config.yaml
model: "image classifier"
dataset: "procedural textures in two colours, tilted and lit"
train_examples: 195000
image_size: 40
crop_scale_min: 1
horizontal_flip: true
targets: ["pattern colour"]
num_classes: 12
arch: "nf_resnet"
norm: "none_scaled_ws"
hidden_act: "relu"
drop_path: 0.05
depths: [4, 9, 4]
kernel_size: 3
stem: "deep"
avg_pool_shortcut: true
widths: [64, 128, 256]
residual_scale: 0.3
label_smoothing: 0.1
loss: "cross_entropy"
init: "torch_default"
residual_init: "zero_last"
optimizer: "soap"
beta2: 0.95
learning_rate: 0.0016
beta1: 0.95
shampoo_beta: 0.95
eps: 1e-08
precondition_frequency: 50
max_precond_dim: 1024
merge_dims: false
one_sided: false
adamw_lr_other_params: 0.0013
ema_decay: 0.995
max_steps: 6700
batch_size: 96
epochs: 3.3
lr_schedule: "constant"
warmup_steps: 130
weight_decay: 0.1
adamw_weight_decay_other_params: 0.01
Rows from block 9 of a small image classifier, named by matrix and row number. Rows with one number belong to one channel. Each number is 50 + 15 x the weight over its row's rms, rounded and kept within 0 to 99. All counts start at 0.
Before each channel's rows are labels from the 100 images, of 14976, where the channel reaches its highest value: "strongest on" is what is common among them. Only what is clearly more common there than usual is listed. The data: procedural textures in two colours, tilted and lit.
# convs0: first 3x3 conv (model.blocks.9.convs.0.weight, 128x128x3x3, standardized in use, each kernel summed), inputs 86-127
# convs1: second 3x3 conv (model.blocks.9.convs.1.weight, 128x128x3x3, standardized in use, transposed, each kernel summed), outputs 86-127

strongest on: red; pattern colour: red; white; ground colour: white
convs0.111:34 73 43 43 52 56 63 31 32 53 58 34 48 55 48 55 37 41 37 85 54 62 50 56 48 49 47 72 60 60 51 59 80 30 42 29 52 58 42 80 59 50
convs1.111:46 14 48 43 47 54 60 50 28 32 44 55 57 68 26 45 53 53 56 50 55 42 64 28 58 47 58 28 66 56 40 50 56 25 38 29 76 30 33 43 36 46

strongest on: blue; yellow; pattern colour: yellow; ground colour: blue
convs0.30:80 54 47 56 55 52 60 45 47 32 81 49 44 75 56 71 67 69 50 52 53 57 57 46 34 47 37 31 40 55 64 53 60 38 38 50 35 47 39 59 54 49
convs1.30:47 33 58 42 34 60 26 41 40 63 41 47 66 32 67 69 56 49 64 36 46 56 45 52 44 53 61 40 62 68 39 58 46 85 50 55 46 69 57 45 57 60

strongest on: yellow; pattern colour: yellow; green; pattern colour: green
convs0.0:38 43 41 54 33 51 33 53 71 53 71 54 68 49 44 64 48 50 57 29 49 51 99 30 51 40 42 67 41 37 57 39 53 49 44 57 48 36 50 62 54 51
convs1.0:62 68 53 59 67 38 25 57 61 49 43 48 50 64 61 55 58 75 43 53 79 37 42 19 66 58 37 38 62 08 52 72 30 52 57 26 43 66 62 40 64 12

strongest on: white; ground colour: white; blue; pattern colour: blue
convs0.51:64 35 40 58 38 36 71 55 62 26 53 17 46 33 44 58 52 46 37 58 48 69 74 57 17 68 33 43 25 48 50 35 33 71 68 49 37 77 69 44 52 50
convs1.51:62 27 56 52 54 34 28 51 51 58 39 61 46 50 59 50 68 65 67 61 65 67 56 50 40 65 42 57 62 47 47 46 38 43 66 77 42 48 51 54 44 56

strongest on: red; teal; pattern colour: red; ground colour: teal
convs0.25:53 33 57 54 40 45 49 49 62 46 38 44 46 45 73 54 73 71 35 57 66 33 14 41 60 43 50 35 53 44 57 57 60 54 77 34 72 46 77 61 51 52
convs1.25:57 24 38 36 31 50 27 37 59 72 58 72 59 45 63 45 67 22 42 46 56 29 79 43 47 24 53 51 74 52 54 61 44 47 43 37 45 60 96 50 68 81

strongest on: white; pattern colour: white
convs0.79:62 76 39 60 46 67 28 45 26 52 26 35 41 68 37 32 97 36 63 51 60 51 49 14 40 63 67 42 44 78 55 32 51 57 44 71 41 67 40 63 35 57
convs1.79:68 71 56 36 62 64 37 51 36 63 85 55 38 60 35 44 55 48 47 77 61 44 75 34 32 29 79 32 38 63 64 37 31 39 54 30 58 51 53 41 64 44

strongest on: white; pattern colour: white; ground colour: black
convs0.46:69 56 45 62 48 65 43 46 35 63 33 39 43 55 29 58 59 57 61 70 59 38 46 58 36 55 50 47 77 57 53 50 47 57 12 63 53 52 42 52 38 76
convs1.46:58 67 42 36 51 45 22 60 51 53 53 60 48 54 60 67 82 33 44 44 60 53 57 78 52 51 28 59 52 54 62 47 32 35 56 54 78 78 64 20 54 71

strongest on: teal; pattern colour: teal; ground colour: yellow; pattern colour: black
convs0.52:55 58 48 53 47 63 41 44 45 87 30 36 34 77 83 33 59 63 55 49 46 65 66 59 48 47 34 63 47 26 77 65 43 46 59 69 83 42 51 51 62 42
convs1.52:47 39 56 75 70 52 44 45 52 22 45 42 34 25 38 33 43 40 47 63 48 33 35 32 31 74 36 79 43 54 67 45 64 54 77 75 77 54 23 68 38 41

strongest on: white; ground colour: white
convs0.89:45 54 62 74 31 43 53 55 48 30 55 50 59 38 29 58 70 33 43 58 48 66 36 54 46 46 38 61 26 54 51 33 05 49 49 54 67 40 49 64 36 17
convs1.89:48 58 29 34 63 47 52 65 56 40 25 64 30 37 57 76 66 50 51 59 50 38 57 34 75 29 44 71 55 39 56 71 60 45 57 54 44 45 72 56 50 67

strongest on: blue; pattern colour: blue; red; ground colour: red
convs0.81:63 48 22 34 46 60 54 32 46 57 44 28 16 38 52 57 55 75 32 55 50 70 46 38 52 36 47 58 43 50 39 59 63 50 09 53 34 58 50 68 64 29
convs1.81:60 53 38 71 53 88 49 60 46 06 45 69 31 38 42 44 66 42 34 61 62 60 88 53 47 40 29 66 65 48 45 46 48 73 59 49 55 66 21 38 54 36

strongest on: red; pattern colour: red
convs0.69:47 60 22 42 39 61 64 44 54 61 49 30 64 64 76 71 75 27 50 49 99 51 30 53 50 38 65 41 67 62 46 32 40 39 32 47 25 40 39 68 61 40
convs1.69:30 17 10 30 63 42 34 63 50 59 62 51 51 45 60 21 48 26 54 59 64 47 65 66 40 48 77 56 63 49 86 82 45 18 08 66 53 46 67 61 49 55

strongest on: teal; pattern colour: teal; red; ground colour: red
convs0.55:72 72 23 56 33 66 52 61 67 54 48 32 27 51 22 41 44 55 47 79 71 33 64 33 49 49 43 43 32 35 65 52 65 52 28 63 70 53 66 47 39 48
convs1.55:76 57 28 48 38 58 71 68 49 68 56 50 31 32 65 52 35 77 31 50 78 42 30 43 49 39 62 55 53 60 24 61 52 61 68 56 80 47 34 45 36 52

strongest on: teal; white; pattern colour: white; pattern colour: teal
convs0.106:59 53 57 50 58 66 47 53 62 51 50 52 29 60 54 58 41 40 35 46 51 51 68 51 66 46 30 45 54 33 30 45 36 44 44 26 23 94 68 31 70 41
convs1.106:65 45 61 39 27 37 54 48 65 68 76 33 52 31 61 48 33 72 84 54 65 57 51 60 58 55 34 73 41 75 57 56 35 73 65 56 49 16 42 52 38 54

strongest on: white; pattern colour: white; black; ground colour: black
convs0.2:62 58 32 63 53 53 64 34 75 48 64 26 46 77 70 49 43 69 75 49 58 49 48 38 44 53 50 52 54 66 43 42 29 69 50 73 71 60 51 20 37 51
convs1.2:49 57 66 41 64 36 52 28 66 48 49 37 54 69 44 45 65 28 48 62 44 40 72 53 43 39 49 19 44 48 06 61 52 50 63 64 62 21 51 23 80 80

strongest on: black; pattern colour: black; white; ground colour: white
convs0.109:32 42 41 62 61 52 36 50 64 44 73 51 64 29 52 45 37 54 93 41 40 44 24 14 46 58 52 29 31 47 52 23 39 60 40 61 31 58 34 49 73 52
convs1.109:41 47 39 58 63 39 59 42 46 49 38 66 35 66 40 46 49 48 50 70 50 59 23 39 45 50 69 38 22 40 66 78 65 58 51 52 57 58 54 87 23 32

strongest on: black; ground colour: black
convs0.94:75 63 72 51 39 58 31 40 19 40 57 41 65 38 58 67 65 49 64 59 41 71 76 61 65 81 63 57 38 45 64 29 55 35 35 39 31 52 47 66 62 37
convs1.94:55 29 35 53 36 51 76 65 70 48 47 65 47 77 58 54 47 55 34 49 36 76 47 35 48 30 64 69 48 44 42 77 64 46 55 54 45 48 41 61 39 62

strongest on: black; white; ground colour: black; ground colour: white
convs0.49:35 66 61 49 54 65 68 61 40 61 38 29 45 34 35 42 51 46 60 68 65 53 77 74 23 18 38 51 41 34 38 69 46 66 45 49 30 53 36 73 44 55
convs1.49:63 47 53 36 65 85 69 76 42 54 62 56 36 82 51 55 74 48 55 59 50 65 52 63 71 69 49 43 99 63 76 51 64 40 64 35 43 49 42 61 56 58

strongest on: red; pattern colour: red; ground colour: teal; ground colour: blue
convs0.23:47 31 48 59 52 64 68 51 48 56 72 20 27 60 51 58 76 52 32 41 81 65 54 38 50 44 45 68 40 68 53 59 61 53 35 44 51 37 29 41 62 59
convs1.23:43 52 47 27 18 62 56 35 30 63 30 39 58 53 32 87 87 53 67 42 49 54 38 35 67 77 30 37 61 58 63 22 50 66 36 42 69 80 38 59 64 59

strongest on: teal; ground colour: teal; yellow; pattern colour: yellow
convs0.117:58 48 57 64 77 59 56 56 60 38 72 40 84 50 40 47 42 35 29 37 30 76 43 43 30 39 55 73 45 61 22 63 10 48 45 43 62 28 54 69 62 57
convs1.117:65 47 48 63 54 52 47 76 38 41 74 93 32 45 72 40 47 86 60 64 58 48 79 50 39 45 66 35 67 39 59 50 61 40 33 52 38 46 55 38 27 22

strongest on: green; pattern colour: green
convs0.61:43 51 33 73 21 35 54 52 69 56 66 34 64 53 41 47 48 54 52 53 69 50 64 42 33 39 56 47 20 70 78 31 28 74 86 36 41 62 48 61 19 41
convs1.61:75 67 55 41 34 67 20 79 64 29 38 87 40 19 59 63 40 55 64 64 32 53 29 56 47 77 55 55 79 38 51 42 21 35 51 50 61 46 34 56 59 61

strongest on: red; pattern colour: red; ground colour: black
convs0.76:33 32 50 71 38 49 31 60 52 49 47 40 60 35 44 49 56 38 35 81 51 59 56 11 64 63 59 45 85 16 50 56 30 47 48 76 44 55 51 60 34 59
convs1.76:74 54 54 99 71 19 45 53 53 35 24 50 59 45 25 54 23 56 62 65 31 64 25 53 52 07 43 59 53 59 66 49 58 51 36 51 31 29 05 44 64 39

strongest on: blue; pattern colour: blue
convs0.31:65 72 26 37 38 49 43 50 63 48 40 21 53 44 57 50 59 32 73 44 47 72 51 42 65 66 75 36 62 81 47 98 45 47 23 58 57 69 54 35 50 57
convs1.31:45 61 41 56 42 59 46 66 57 75 64 34 40 30 46 31 68 65 45 56 52 51 26 48 49 58 54 27 68 53 40 67 96 34 56 88 35 63 39 55 39 75

strongest on: red; pattern colour: red; white
convs0.24:55 65 43 51 36 53 62 51 45 65 63 26 34 63 27 45 63 74 32 53 35 68 74 58 32 47 53 53 21 67 45 35 64 30 39 43 52 56 42 41 19 53
convs1.24:60 19 56 40 41 47 77 42 39 59 29 69 49 47 53 79 53 66 35 44 50 49 67 41 56 17 46 60 10 57 73 30 39 55 53 81 53 54 37 53 59 52

strongest on: white; pattern colour: white; ground colour: black
convs0.56:55 61 44 80 36 47 44 18 56 38 51 66 53 22 76 74 48 45 42 49 34 67 32 66 44 39 39 59 32 38 45 84 84 41 49 40 33 71 42 39 34 46
convs1.56:40 67 51 62 48 32 25 73 81 45 55 30 63 49 61 76 19 48 83 37 38 30 76 61 55 78 39 49 78 93 61 44 43 44 71 41 18 51 47 26 57 58

strongest on: white; black; pattern colour: white; ground colour: white
convs0.105:35 47 47 57 47 59 54 54 19 42 36 33 58 39 49 30 68 87 82 65 54 48 71 45 39 84 46 29 31 43 55 73 39 50 37 52 88 65 59 45 58 58
convs1.105:66 25 60 47 46 60 42 68 10 51 22 48 38 49 47 58 80 33 60 46 67 49 57 50 54 48 31 20 45 48 67 19 66 50 64 63 62 59 54 55 44 77

strongest on: red; pattern colour: red; pattern colour: purple
convs0.21:45 47 54 84 28 39 70 40 65 35 53 19 57 48 78 74 65 36 36 42 61 44 48 44 65 47 55 67 65 48 61 40 26 33 29 53 64 50 79 56 61 56
convs1.21:81 59 39 43 42 58 47 43 39 63 37 86 66 49 52 36 38 34 53 45 45 27 69 32 49 44 31 65 31 49 35 68 49 51 29 30 34 53 45 71 60 29

strongest on: black; white; pattern colour: black; ground colour: white
convs0.127:69 43 59 36 43 30 39 56 56 49 38 61 37 51 38 71 54 36 30 56 64 46 62 37 58 55 42 44 54 95 61 52 40 38 42 51 22 76 45 54 61 61
convs1.127:35 46 64 63 48 55 62 60 37 58 77 62 46 28 33 62 26 86 46 53 70 32 54 67 62 80 63 49 16 46 51 49 13 46 62 43 05 49 49 68 21 29

strongest on: white; black; pattern colour: black; ground colour: white
convs0.126:44 19 33 48 55 50 37 43 43 54 38 25 54 79 53 06 54 58 59 56 70 69 69 50 45 82 25 67 28 56 61 55 60 70 55 30 43 77 47 26 72 46
convs1.126:26 57 53 46 68 41 67 86 60 76 28 78 38 35 48 42 51 40 66 47 67 83 30 40 60 29 61 67 74 48 50 76 53 50 79 46 48 35 40 75 41 39